{"depths": [4, 7, 7], "avg_pool_shortcut": true, "widths": [64, 128, 256], "init": "xavier_uniform", "residual_init": "none", "muon_scale": "original", "adamw_lr_other_params": 0.0012, "batch_size": 128, "epochs": 13.5, "warmup_steps": 1020, "weight_decay": 0.006, "adamw_weight_decay_other_params": 0.05}
Rows from block 11 of a small image classifier, named by matrix and row number. Rows with one number belong to one channel. Each number is 128 + 24 x the weight over its row's rms, rounded and kept within 0 to 255. All counts start at 0. Numbers have three digits each.
After each channel's rows are labels from the 100 images, of 14976, where the channel reaches its highest value: "patch colour" is the nearest of a few named colours to the mean colour under the peak. Only what is clearly more common there than usual is listed. The data: rosettes with rotational symmetry.
# convs0: first 3x3 conv, stride 2 (model.blocks.11.convs.0.weight, 256x128x3x3, each kernel summed), inputs 64-127
# convs1: second 3x3 conv (model.blocks.11.convs.1.weight, 256x256x3x3, transposed, each kernel summed), outputs 64-127

convs0.233:126113161078159140108122078165132132136134123104127139107154128146136123187117149160153140152127077156121127152136138123126085189111146096109119139109099120112121131075132128122148130134127138
convs1.233:116139176124176108137137116103174126119136130101129101174134061103092161137115098141116166111119130140148157123092107145122113135080102087123102139121165113122117137147182082147122091133190140
patch colour: brown

convs0.198:107125133116137130162107123099112153088114163167181117120081153110173127128170136095126151121134167138150117121114148147127091163131164151149143135135144156128144059143139142151130146123105166
convs1.198:131144191089113141147134116082174119100069169125112111132096148215105119108103107062081160156115125091100127118111107131129126112103120132112123136142137130120116101094116116148087158122127128
patch colour: brown

convs0.49:112153135161106152129127117109131125130100124131161149127131105094133141117099100143167148143143172168106150129123145118117109111138156168106134145193092145139118166106099155133108138122167074
convs1.49:141158107141113095117131151114122158144159090117137147137124127106130163099147125088109092118127148154144096118106121158156142145119174122190153126138125141116102126146116180145142104129090155
patch colour: grey

convs0.45:120134108091166138116116132129159123105164154117152117205164125153170125165103132075143168103143106139133161131111111127139132153141124111157125181131117180141150120127158112151135141121107114
convs1.45:133137149127112128130109076099130095055098170131092132132089097163107103136120127086126145150132125110132144166173126105138152129141158164095095158132169126166134148142124083094119100131112126
patch colour: grey

convs0.97:105145125156100149160127104135150141130106115154135116156141135173109128149141150120126146125161146141097119110145161166139166132132178128138132100143119185126155122142141118088124148129121101
convs1.97:129141179130117184117144128084090161088109103114119125127102145148164148127144114052074150170157141100099098148162124128131101141111158103158143126111114139143127141159096158132146128085139142
patch colour: brown

convs0.104:118094142133145080101152124151140146084119141148128178132129121137161136128168136147190147088134149137116137126094156112104177077115133137126132086128139111148122096135139135098158113076102107
convs1.104:120175113121138145135132112143133145104115081094099137134114087109186154133120131114169113115125132107138146136119113089154139129122108117114159191114132138119108122102105148122130125100113153
patch colour: brown

convs0.33:110114138078113148092131168154090105137096122132136100145139154121170147172121100129133103142135106124142159098131125134156150123137109151120156145127139118148098132121114112155149128126127162
convs1.33:159086125210112161116141130109130116101143118132140156146156129144097158130120157135127107086119138085101137106107156099149125124116151108114103107126104048115146119157131117100127084131113109
patch colour: black

convs0.39:094153154107145154158129105124137134140144171065116158153116123141122090161149134082151138125141150111142112169116128082144066179123129144143095111151097113132122116117136114123140160125109144
convs1.39:126125137118116102155124148146146130130112108137073132173125136160138117082090104163113132126125155125112124131091096109110101140091112094094133114113164139120120153150165127098125111112138125
patch colour: brown

convs0.37:094123126114156115122125136197148143144138144126136114118168166134139121135130107076170108137149154130145109134159115128114144115112121112113091159133149115146118161132157097144175150106129133
convs1.37:135123144080130118101142095139101112122095126103084157110139114127159094175162125115152115161095114094136136103185143113110094101100164151112134147144110095097124140136120136117138136134104096
patch colour: black

convs0.63:093145107095130124095136136116158115132116164139096134093088159149117109190127143116136108162170117112135103146135095129084170122114173078169129099132129121129150098141126125166139128169149142
convs1.63:076152153081106123148126101102080140133110106151112108126132110125145122132133167186132114089106125096127129136174108104140107108137137113149124136124124129110104145148115140117108099173112107
patch colour: green

convs0.133:107142131126120115146132111165122103153146137158127108161117135139106124116132140121173150155099152122105112159143131124113142144166217091122115131082147089045101157141121125162116131136092142
convs1.133:130128129155114122132109142098121134136129232156132103111097123087115093118152145085109141155121122128117104132140147087123143119138139117174108139148119146126133143148118197123108120120142138
patch colour: grey

convs0.119:154109123116125120131120143109096121126137112118063130107097138145078120150112115149136136135118068145112136152126110133116141084123168114124121121138149124148138205139129120123122156146107085
convs1.119:183096133161123156125117120148139120103129110172123127154110137137141120125137103227128129162150142132242138069137127121121149116133124117150144147114129240103136132150136125125125130117131115
patch colour: blue

convs0.186:118127117147134092132139146133087130123125117111135130161091131116242104111126098111129154113126083143103123099123116133114126178132113098108121152134137112173162093120117126132135130133128117
convs1.186:125124140137129158123104032158142127130116103139130098125086146108135108103149098111109110124150136133125119137131095124122120138152139116149135164128120119140152158143143143122103128136138149
patch colour: grey

convs0.164:127088204117154124154129113172107138101150136172128170123127085112118168136125172114176120149131099127140137120129156118154162152107107136116129153090149125157098097145139155092141141130131169
convs1.164:130151178144127132151127128103157142118124118143118115121120121142154137135135112103140135118131108131119144122139087110142130130135108144093152161136118140109098137137143122123130100108158142
patch colour: brown

convs0.19:145147111103125109111101180138130120117143146146129131102125109102120140124071118169144144121118136107160143127129148166147128133100089154145132169142114092093097106123160111122161109118139157
convs1.19:156092112186142109150185157145118135120132061123133153107114134103073162129124157067164129136163099145103158142050151103147154128158135143090131104132132102134150112148118122132143122128111131
patch colour: grey

convs0.174:112141129098143086142133123148112149108146209157105195112102139122117127149148126106094129137138098104128130125155170159086144138114149160132120112126137097121169119147129096128162142091099130
convs1.174:110096119088126108111169148052089138110104128111149117050120118145153137127134113114089130148092090143148123164147112129116080154092152145094105146122172163140151134095097104141129119092138135
patch colour: grey

convs0.72:096097146135129113136104113137157141151155132131138143121094168130157133140107146075142140113113150161096161129116091090110170131153118107080114132143122144148129159100170116112112117126103092
convs1.72:082156120099104121101076154155133123120163125163125145171143144109153110121170117099095115135096161174165137095132123132101098140121144127105122202072136118114104136145123131125129154086130082
patch colour: blue

convs0.236:103130132138157110131135119088118129121115112160101122136097149084144105109142176131112116142090147150150115074087150109138145140128102144150124103170150121133134098149165150135105133088112135
convs1.236:140092073087139094110143163165145143078111161136140145118149143150125166153132124144134099123160097156144145128099158092139123076128148090112117148110136104121150095153134139114081141162120158
patch colour: grey

convs0.84:147148147084100142091096106149122112116138129094142149144128112135143113132115126116140127119134114140149154115143153079163117187158096124134162131083103098167153085152153170135158159116149204
convs1.84:141101144145131139168122143100164135092096070094131121128101124111111081108130139062110172127113114123118090122136081082135133137096103122136136117133198157133136136127155092155122116120131134
patch colour: brown

convs0.210:185128099131116146141148089129138114128147123128141143102077100108100112102120115139120083141129104123141167119141093131145107140136184114123108148141116108074133101123153121130133124142141121
convs1.210:121100213135118134151128149126186113132120102130104107129100116149116120122133090093105112129126166137119141114129131143111111135078125098150121142118120125142140139117203113127120078147129122
patch colour: brown

convs0.93:131109165160124142109105121159097157156124168156093107131148100095120162114149135132170115112127111155145105111112139129095153138109120153109165127120126166128123149113137142072101110097107184
convs1.93:134115137159131151153111129104139131143104097096135112116118142156133147109162114091111116141138115131088123132164129107153177143135132095084143153116095137116114128137121126091141109132151138
patch colour: brown

convs0.88:106104133139129100142137142121119121108128107149071115146191108127086138138149144129115102121118081108139173104135157115100109105138064148103127156152149117186095109108119126140157117128131126
convs1.88:092135133102122128092100138144188129137122104131116080126206139146160071115141091115237148136071137135136104133131100137109117140154109122150126164131153096133199136137117110145126132138119128
patch colour: purple

convs0.126:116130125101107178151142136104124094113133116164135115134141143112132121135125110143146119124150125142115155142131125121140153154148118116134122151160131133101093164128103127119139156135139154
convs1.126:171066096130121140134132134134189096124109156141141134127183121105124152108132139068137136100143139120111137110113162153173142115132114141125077116102118115124134086177163093141137135124139138
patch colour: brown

convs0.151:130130158114138102110105159120138145116111108115120132141169086106174181116148134142158107163146104134139105141111186102142145126143116122131132154136105126189099092186141085128159127121086164
convs1.151:137108145220119130129124088120123112076103131124120161138167123130117122114139156119124101092134111147119149156135107115115153126141138139138144110141099099174135155140103130099094120117108091
patch colour: grey

convs0.22:128147133129118170112119055114097106123131089171128064107117141098154144134112133090145139114118160091152113132113092120130095165086139108141115111191146126130136121106141135140152120112148083
convs1.22:129187158082155128129121116118152125117101136097122171166094145178131144137124088108160138125112126172132132114115123138162119082109151129115115176144111142096116133101185130123084140118118121
patch colour: brown

convs0.91:135154109155162090106134115161126102144096101133134102115158121105129108130143128121114108105152139119103141174163140196143107140093154098159153139177082123128138152121114141107136129107162143
convs1.91:155125127124151145122133146135153140119144020085117108113111123138139168103091098105125115123137135160120154138123131136102165148123114164178148143111167129125124136178142224114150120121121142
patch colour: grey

convs0.80:126161140135103115089112171156115111165165116109105130177141104135149116150090133088133152143105142150130102117138108136131106131136161146155169158190125111128098135073126094159149122099118102
convs1.80:144120110117122123149131135105124151083100147126099130094089140208134101123085090110129120139119130136106188146116119135140167140120129110117141141107147110119104130144103143142113103106104126
patch colour: grey

convs0.156:152109146119100114146138140148103114141099154129102148150122057109160155164093089180138101115121132141172175168129167110134138185140141134139132110114125144161116129133130141060140109129161149
convs1.156:133053170158100140170131120120179121091132108101101124148152137116151132115120138133121111110119135115098122145065108126094117130111143114084158076151123098137128117152142119099135098109141150
patch colour: brown

convs0.26:127164121135112102119129118144125117143132101151130111127117108133101125176094101116134115113135117127089113127144137148139106093093137177118147116196108071138116111112153133141134146103177154
convs1.26:139131129109133112163119159166153126130088069120100116134147124156115119129065116171122109125124135120094158148161146125094086158103141166121142101125137120103140121103084186164123148079108085
patch colour: grey

convs0.225:146136141106125149102135151057162157120148160138120070147106135128100154145143107120141114161157161105125102151114104121130179154095177082155148130151158046115122178149152147157145138131116121
convs1.225:124121131102128148145109142131106100164108145166122133117092155141113134101105163132117118117115138122119124126167113124100088150162119130163138119109116126138097117100125104100158101192148131
patch colour: black

convs0.24:120103133153119100132103098100140168114152164104206156109104105114131117168089155118110095097152145155153130140101158109161111127083146135150121166128174137131157118137122125077129160141110148
convs1.24:125108207097107106126120118124119142117076103095121146129110159119113103104159090135124124110125122128103102125172131109144139135146119150120117123174130121118076130108122112120187139109118148
patch colour: brown

convs0.89:094100133145111094131147142144118114116161139168127156124110128117100081073157100150148102119101085144165137120118134160105095119076142119108114114102150147105124115090167152142118195145169105
convs1.89:138147141087133121126172127109123143107120193144111157131139123174140156103155071137111126116135131097134093180103099140150131129115160127141134131117148123150132131146133095109067111150112090
patch colour: brown

convs0.161:136073152125133122146097064134171137167118138101174138126104106136151145176144176125143107139106137125159109130158142141125082139129150121147121124110135118116114077128136161091133148156132129
convs1.161:111117225109139142171135099098143139105083105132120179117099138120104102126143098107114108125119116122105114125114115096117138127137113103110119108123106153105108140138113105105105108127126138
patch colour: brown

convs0.110:138106125177155161112168156132123154139124120159102140145170091142143151116116138124142143139112120158182128143124171107131128096132096096119137120151138144140136174086099097113153102095146157
convs1.110:151119101124150154167159141140140126117145042085116167130156121126157151121128089140179122058137145151110183146107118146112146155127157108171139121130103114131128148121111176153124142116107153
patch colour: grey

convs0.12:157123156145155095091085131153135127133136131146110134121130070051112120149134066148166154115151081138132104118106125136100145141117106081143133121106098169120144127106109115131077104118127118
convs1.12:144161113134133114129160139092153107098128120131117116121177116169126127131122147112125182128138131130101129148151077109131150108106162171121122164141153148126132153113117140119120109142133123
patch colour: brown

convs0.190:155133119170097125180152138108102123115151138137115176120083152140085095116129120155115127094097148103118123151105132088130088133129157141163070115115151161049155136145163119141107133126121125
convs1.190:088128141094124151126116080138145142109086211091109108128082140110138121140101153131078096082125121079108093127144077132120103146095116107121138110106173124140119102108098162145105113094126109
patch colour: brown

convs0.150:105106143117131167140100119118148121128139092130108120135132063111131152167114137156091132113107106134160168126108130112168125130158108129099133117147145136099099083064135150117108139134142138
convs1.150:148106123134144108176138142129182109049121122108166147141154114134130173124142121155152128090143116168120096142092105126142091123135141134105128138127136186140150147131150138093132152125130112
patch colour: brown

convs0.6:111147142128079140094069176146153158182099167145145120131139145111179169111121116110182100124112121145143116118152144134113165113120099136143144143113140133098126137121135120148113158094126145
convs1.6:102130123117130134125140131088102126120128097159094139101099111150139102135153134060113138172126127127099120106186140123168144101098142138106078103143098157153148098117127124130106117127112152
patch colour: black

convs0.94:136093147108115106101129127078112124095133166148104129157152101133147137072130160123119141126150121118149114136121151152133150144139110126119148131134122127204128133119129126159161128124150133
convs1.94:143084145233093165169147098130134124110131088140107120126121135101120123107124170088194110125118152121132154128118115136077105152128104079143135120110122110152158087146106119114088132113088149
patch colour: grey

convs0.207:094129133159116131141140146141144159113139104134146121104156115113097141138122156113123111127106201145142147103135173138083125056167110095129140137140130147145114114134130105119166125141133129
convs1.207:131111101124155134106168118109056117125133152116166147146187079131149118135143115105173087109144138121161132137141142144120115114107121125145137126099090118135091109141101115115144139138125142
patch colour: brown

convs0.239:160140163128142124135111146159165136136128115151123124112121128116119150146084083125178137118106159090130097123156124180133145131084107083117093127151131164151113131139127123131119116133158097
convs1.239:098126162164126104117119139133108141133098136125163111112124134135137129115130107111159116133128134133152111130117139162129149121143112153181127187128093095103149134127101136135098112143143133
patch colour: brown

convs0.115:107149137114142154123155148095127196118118125154133115125130107149081084128102146139114178158107159150119125147129108111114192131125114061116142148165133096148114157149132163171128115145141088
convs1.115:108117076158135156137118153120090119121179139137108092105116109173093138127144107141100104113138138140146124143135096088126149140126096128180141126122092117139087097089125136128122109149120132
patch colour: black